Rows from expert 25 of block 3, named by matrix and row number. Rows with one number belong to one neuron. Each number is 128 + 32 x the weight over the matrix's rms, rounded and kept within 0 to 255. All counts start at 0.
# up: expert up (model.blocks.3.mlp.up, 32x160x160), inputs 0-159
# down: expert down (model.blocks.3.mlp.down, 32x160x160, transposed), outputs 0-159
up.125 [ 52  51  92 191  99  91 115 170 147 148  39 140 157  64 148 132 133 140 171  80  93 176 134 175 146 171   0 148 118  46 185 146  91  87 158 244 130 109 150 170 134 135 118 190 128  85 173 199 158 102 101 115 159  86  55 144  91 129 133  94 139 127  75 159 138  92  54  88  89 106  64  82 202 122 108 133  54 154 164 156  58 123 142 181 186 145 189  91 151  88 155 109 175  95 148 124  42 174 139  95 155 103 166 120 107 141  83  86  95 100 126 155 106 165 138 111 203 192  56 148  60 126  98 185 177 109  90  99 167 153 182  72 131 164  89 140 135 192 115 151 165 142 177 181 118 138  82  85  65 136 150 174  86 148 183  48 106 197  85 161]
up.126 [124 129 140 186 107  82  94 109  94 134 184 126 124 155 126 125 173 115  69  67 149 151  72 100 171 175 160 111 177 117 155  91 134 148 141 117 146  89 163 165 159 136  95 117 108 124 141 100 156 133 131 119  81 118 143 125 132 146  80 144 124 140 111 159  98 166 136 175 105  81 129  96 159 129 124 174 104 134  99 126 167  95 172 116 102 173 106 149 126 138 158 140 168 173 131 113 107 128  90  93 160  82 147  93 143  98  70 136 172 174 144 137 102 143 134 123 121 103  75 125 130 139  99 169 153 122 115 117 158 148 146 128 111 138  83 163  95 108 123 100  88 180  76  98 133 119 145 138 128 102 167 182 103 137 131 105 161  96 126  94]
up.127 [167  84 164 197 150  69 115 116 133 104  82 105  77 123 209 174  84 163 188 224 110 139  75 147 126 126 146 134 151 133  80 124  91 109 166 106 114 217 149 208 111  99  37 132 173 166 182 153 115 197 126 106 105 126 130 141 152 120 170 165  99 167 166 108  68 185 156 166 135  60 101 144 141  97 156 122  72 127 124  88 108 127 127 161 122 166  67 133 127 126 105 119 128  59 193  62 102 146 120 121 169 169  91  91  97 115  24  64 121  61 107  48 137 102 164 179 145 174 143 147  92 175 131 110  76 152 108  71 121  76 147 105 114  99 177 149 147 157  97 151 134 128  93 119 161 192 152 159 104  31  96 137 104 130 131 186 127 115  71 161]
up.128 [119 123 142 153 156 140 136 143 112 104 120 152 118 130 136 124 151 135  88 163 147 126 115 112 147 139 138 105 121 113 145 151 159 127 130 127  92 133 134 137 110 128 136  78 152 152 148 123 123 118 150 107 126 122 102 128 140 153 149 163 108 155 144  95 105 134 113 118 135 145 101 119 127 119 118 142 109 105 160 105 110 139 108 125 142 109 127 133 142 126 106 130 130 114 104 123 135 143 110 118 149 121 164 125 115 106 129 122 119 128  96  99 138 133 128 130 145 147 140 142 153 121 118  81 143 148 160 126 140 113 147  96  85 118 131 116 188 142 151 117 105 142 119 146 109 119 137 134 127 137 101 138 118 112 144 150 118 140 122 153]
up.129 [ 82 141  97 155 141 110 183 146 124 103 138 182 183 156 172 120 121 106 164  64 114 134  60 139 143 110 112 116 165 179  95  83 163 175 132  76  71 161 163 139  98 155  91 222 125  79 140 179 122 160 158 119  25 145 116 142  72  81 155 129  34  88 105 122 135 114 172  99 153  83  24 120 183  74 121  94 138  95 126 173 116 134 149  68 123 146 107 136  68 152 161  91  64 154 122 195 133 102 155  81 123 109 169 163 109  63  73 181  86 107 155  70 151 196 176 108 167 167 115 109  89 160 137 147  82 100 113 126 142 161 135 105  75 130 109 116 173 129 124 158 150 187 138 183 134 124  91  73 195 121  82 172 199 149 123 116 102 114 146 162]
up.130 [130 187 122  76 121  87 184  95  96 142 226  79 148  90 178  94 196  49  98 116  77 175  67 129 150 169  98 141  26  98  96 158 109 145 137 137 135 122  85 134 205 112  65 133  87 178  72 134 178 136 106 142 132 106  92 151 211 125 104 118 145 112 203 147 177 143 144  90 192  80 100 163 119 183 125 178 175 121  98 159 149 105  99 105  95 156  62 109 154  93  82  85  79 137 121 141  62 103 208 143 146 107 161 119 164  50  21 123 118 164 184 140 198 127 143  88 209 126 158 156 119  86 146  64 140 118  75 151 174  92  69 138 134 133  95 160  67 182 134 166  67 190  83 229 168 171 161 108 215  94 203 129 155 212 118  76 126 115  59 159]
up.131 [ 83 106 121 138 144 110 127 126  57  84 120 175 164 117 135 127 128 160 147 146 101 123 147 149  97 101 127 143 152 121 170 118  72 151 165 114 138 104 140 100 173 163 127 143 145 103 156 111 137  63 137 127 163 106 166 147 105 145 131 141 118 130 140  96 134  99 159  62 126 141 130  75 142 135 108 139 143  99 148 142  74 140 136 140 111 131 183 139 100  89 123 174 118  98 113 145 120 129 115 169 130 209 129  99 105 103 134 170  96 137 121 131  83 156 182  92 166 130 142  91 129 136  84 170 108 136 135 128 109 116 119 104 109 117 160 120 145 145 119 115 163 105 128 183 155 121 146 139 133 150 125 132 128 104 125 129 139 169 152 127]
up.132 [146 109 112 111  75  74 122  83  87 185 127 124 117 157 169 154 174 104 171 133 165 146 133 134  87 144  97 161 110 103 143 127  68 163 141  65  91 171 108 121 146 120 141 118 124  95 138 148 143 143 119  89 161 110 166 128 148  95 144 172 142 112 139 115  99 121 141 156 198 140 159  89 121 158 113 165 132  93 115 169 146 146 140 164 131 111 114 157 128 109 145 134 171 101 103 111  96 143 143 102 179 126 105 140 101  82 152 148 123 173 171 179 123 157 114 173 206 138 120 145 109  86 169 135 111 126 105 141 185 111 148 156 110  85 154 114 139 145 136 125 104  61  93 148 166 118 102  97 149 126 152 146 175 162 171 108 160  74  88 138]
up.133 [122 128 109 143 100 138  82 145 118 110 128 122 173 150  82 126 150 109 116 143 154 114 141 119  76 128 127 151 119 164 117 152 127 121  63 126 101 136 142 133 126  85  62 140 103 105 119 136 155 118 133 137 110 108 121 130 112 117 113  85 109 128 101 100 127 106 151 148 132 128 106 117 106 139 101 118 134 155 155 146 165 162 140 137 132 123  73 159 152 163 122  90 122 115 138 137 147 158 145 131 134  78 125 183 117 181  78 143 119 142 116 141 137 110 137 129 119 106 145  86 130 123 131 129 117 135 141 109 131 126 126 141 138 108 118 117 169 106 151 123 158 137 139 136 124 160 142 165 101 128 116 161 157 137 119 137 135 106 135 140]
up.134 [110 101 134 125  86 139 124 105 129 110 151 152 116 132 108 119 120 174 136 127 120 108 119  96 171 159 130 137 129 107 138 170 103 150 144 172 152 124 104 112 119 169 133  93 119 113 111 101 105  54 156 134 128 164 116  92 131 158 107  92 103 106 112 146 139 138 111 120 138 132 117 102 156  81 148 153 109 169 151 128 110 114 120 106 144 133 123 131 109  85 162 150 143 133 113 160 116 169 159 112 113 126 143 141 123 166 131 146 153 127  91 162 123 124 129 138  71 126  94 135 143 115 100 145 138 144 121 146 140 133 155 132 143 142 110 116 121 132 161 107 127 124 103 115 117 115 115 155 162 151 131 120 145 102 176 141 123 109 174 128]
down.125 [142 127 194 162 117 154 105  38  94  92 114 157 145 175 116  55  59  57 131  81 119 157 162 161 139 170 169 129 223 108 126 160 123 112 116 202 103 101 113 203 126  84 191 212 139 110 107 145 110 155 123 112 184 148 151  80  82  64 141 102 118 186 117 116 129 117 134 105  82  86  99  92 191 139 111 101 123 118 166 172 158 163 133 126 146 236  69 162  96 104  75 120 123 151 184 131 166 133  92 136  64  87 139 151 119 150 156 116 207  16 183  67 111 143 136 149 170 101  98  98 140 114 187  88  82 119 122 124 137 149  99  90 129 142 101 124  80 143  56  63 139  71  83 160  97  82  90 104 104 205 176 148 149 132  81 109 165 137 148 116]
down.126 [ 61 191 102 144 132 101 170 114 127 146 180 154 119  92 139 169 164 116  92 147 145 138 137 125 126 136 109 164 137  82 109 157  99 111 109 124 120 116  94 116 110 116 133 111 167 101 112 108 103 113 159 139 160 175 119 136 130 123 113  95 128 115 128 145  87 103 102 172 147  96 143 138 103  95 119 105 172 136 126 117 118 143  96 119 105  63  90 131 153  92 156 143 127 143 133 142 149 122  98 140 153 161 100 152  99 141 130 119 165 130 100 194  93 139 163 101  88 138 190 187 176 146  63 138 170 130 125 153 146 130 139 158 164 146 143  95 125 163 118 129 100 112 160 112  98 135 196 119 146 201  95  93 180 113 175 137  84 146 144  77]
down.127 [131  58 151 147 117  99 105 185 140 142 152  84 135 180 114 127 151 128 158 141 113  96 157 120  73 153 197 206 123 113 124 113 140  93 167  46  81 110 163 108  74 107  81  99  98  93 166 132 144 160 169  17 139 203 114  93  31 203  74  94 158 115  69  68  83 131 164 140  93  79 119 156  87 162  99 105 140 165  17 161 103 116 200 100 163 103  93  94 153 173 109 138  69 188 215 137 190  51 122  66 107 235 182 155  28 197 137 138 175  98 122 143 153 192 114 120  62 137 189  54  86 199 141 107 179 135 181 191 103 231 149 209 146 126  86 218 187  84 133 154  89 159 100 127 132 189 109 116 114  81 164  69  73 192 137 125  35 153 147 125]
down.128 [101 146 129 160 141 129 138 139  95  96 131  86 111 129 120 107 149 143 150 144 140 132 106 103 120 153 146 160 115 141 136 111 141 133 149 132 115 141 140 116 129 114 127 105 144 146 148 110 118 138  60 109 165 121  97 115 136 131 120  97 141 132 136 118 136 121 126 141 117 151 136 123 116 135 112 143 125 115 142 168 121 146 113  76 121 123  93 129 159 139  93 166 103 159 145 105 135 146  99 135 134 132 132 151 141 137 139 136 117 140 165 141 134 131 128 133 138 121 145 112 127 120 126 117 123 125 167 157 149 146 126 137 103 142 108 135 143 120 128 135 110 121 110 125 142 155 145 110 129 108 122 155 121 135 126 121 138 105 128 142]
down.129 [ 80 117 191 109  95  80  77 139 155 156 117  78  60 131 167 149 185  91 106 131  25 143 107 101 142 186  80 135 136 125 211 148  45 209 168 173  61 109 226 106  91  24 116 182 182 183 147 110  65 163 127 143 157 116 103 156 113 110 103  59 181 179  86 107  89 117 132 110 123  90 118 133 199 149 154  76 105 107  97 112 152  90 173 188 172 185  76 112 144  70 200  79  91 136 112 147 135 153  64 163 140 137 125 166 145 123 131 121 202  89  92 157  94 147  85 158 158 121  69 148 167 213 129  62  77 119 148 110  41 153 187 110 138 152 141 146 107 152 121 119 123 100 131  97  85  98  72  92 120 177 114 129 166 116  95 113 134  82 116 102]
down.130 [128  61 125 108 121  98 106 118 196  85 164 153 141 144  95  61  64 216 169 109 186 123 104 147  82 184  34 172 240 135 191 204   4 146  76 148  93  60  91 141  96 116  85 180 112 194 159 139  90 182 188  69 130  68  52 133 120  70  86 134  54 190 160 152 120 114 136 184  57 111 146 106 134  81 193 105 132 134 157 116  59 102 134  72  80 106  93  91 101 149 255 178 153  84 183 208  78 139  18 125  61 193 142 151 187 202 179 155 172 178 120 147 102 108  90 100 104 126 156 154 107 191  88 207 130 178 138 148  67 173 150 134 160 131 177 129 170 125 104  81  90 173 142 106 170  66  83 103 137 119  12 121 110 157  23  98  82 135 184 216]
down.131 [132 182 133 160  84 164 130 131 171 147 139 199 139  92 144  69 108 114  90 128 123 163 124 136 166  95 112 118  94  93 123 113 120 163 130 131 129 118 153  97 109  91 112 149 129 150 110 135  85 143 131 160 117 118 124 133 154 148  94 136 139 118 106 123 131 125 108 127 132 154 167 129 113 151 118 149 144 147 148 174 140 139  78  88 145 181  52 150 116 138 101 146 157 148 125  97 111 156 100 156 106 138 122 112 114 146 125 138 121 115 148 135 146 129 123 114 133 112 139 106 108 118 164  80 137  93 119 117 105 130 118 167 153 133 116  95 142 125 124 141 138 178 113 117 115 112 169  85 154 141 132 108 140 128 103 113 123 125 127 108]
down.132 [133 154 146 146 115  97 148 102 183 100 108 170  97 165 152 138 139 109 110  99  99 146 116 173 128 141 103 179 164 120  84 131 140 188 119 110 124 147 138 116 129  85 119 156 124 129 132 126  91 111 171 111 134 141 120 118 125 118 104 149 115 136  76 149 104 138 109 159  77  95 124 156  90 183 126  69 139  83 155 137 103 133 141 134 148 125 147 124 131 131  97 118  95 133 159 174 135 130 128 135 117 143 124 123 148 142 126 140 136  75 160 150 150 133 152 124 108 127 116  99 170 177 142 183 127  87 136  79 125 147  70 126 128 161 118 143 122 130 131 117 181 156 139  93 146  96 138 157 157 102 108 117  93 125  98 135  94 135 149 138]
down.133 [138 142 102  98 120 124 154 141 129 141 129 125  89 131 189 115 109 144 100 123  91 128 127 128 164 107 110 154 103 135 132 109  83 152 150 130 101 133  79 114 135 101 126 127 133 126 140 122  85 145 111 172 135 112 112 121 161 110 132 144 122 132 123 151 124 129 131 104 144 146 142 144 114 145 139 120 139 103 155 115 123 159 111 108 136 149 100 156 112 121 104 136 118 169 132 130 132  90 126 149 123  95 125  97 118 104 104 145 124 164 124 100 116  79 173 161 145 135 101 142 113 131 129 166  95 127 102 152 138 129 139 125 121 120  99 124 149 135 128 132 128 139 178 152 101 113 107 104 110 135 152 117 161 136 167 138 146 139 127 113]
down.134 [150 134 126 111 107 112 119 126 154 156  93 166 122 135 105 185 149 110 117 147 107 137 105 103 178 108 146  73 108 119 142 116 155 176 107  66 131 121 170 142 114 133  79 132 160 109 124 101  89 116 126 124 157 122 146 113 121 137 126 119 138 147 136 117 114 140 136  87 150  91 114  99 123 116 138 157 140 121 146 108 159  99 146 142 134 147  91 122 143 124 160 113 166 125 136 132 153 159 121  51 141 114 118 120 147 114 158 125 125 145 136 105  88 155 130 127  75  82 111 125 140 153 110 143 105 127 137 128 117 121 130 111 112 150 137 146 128 159 145 150 129 147  90 108 148 116 171  76 155 145 111 115 115  89 103 103 125 105 161 129]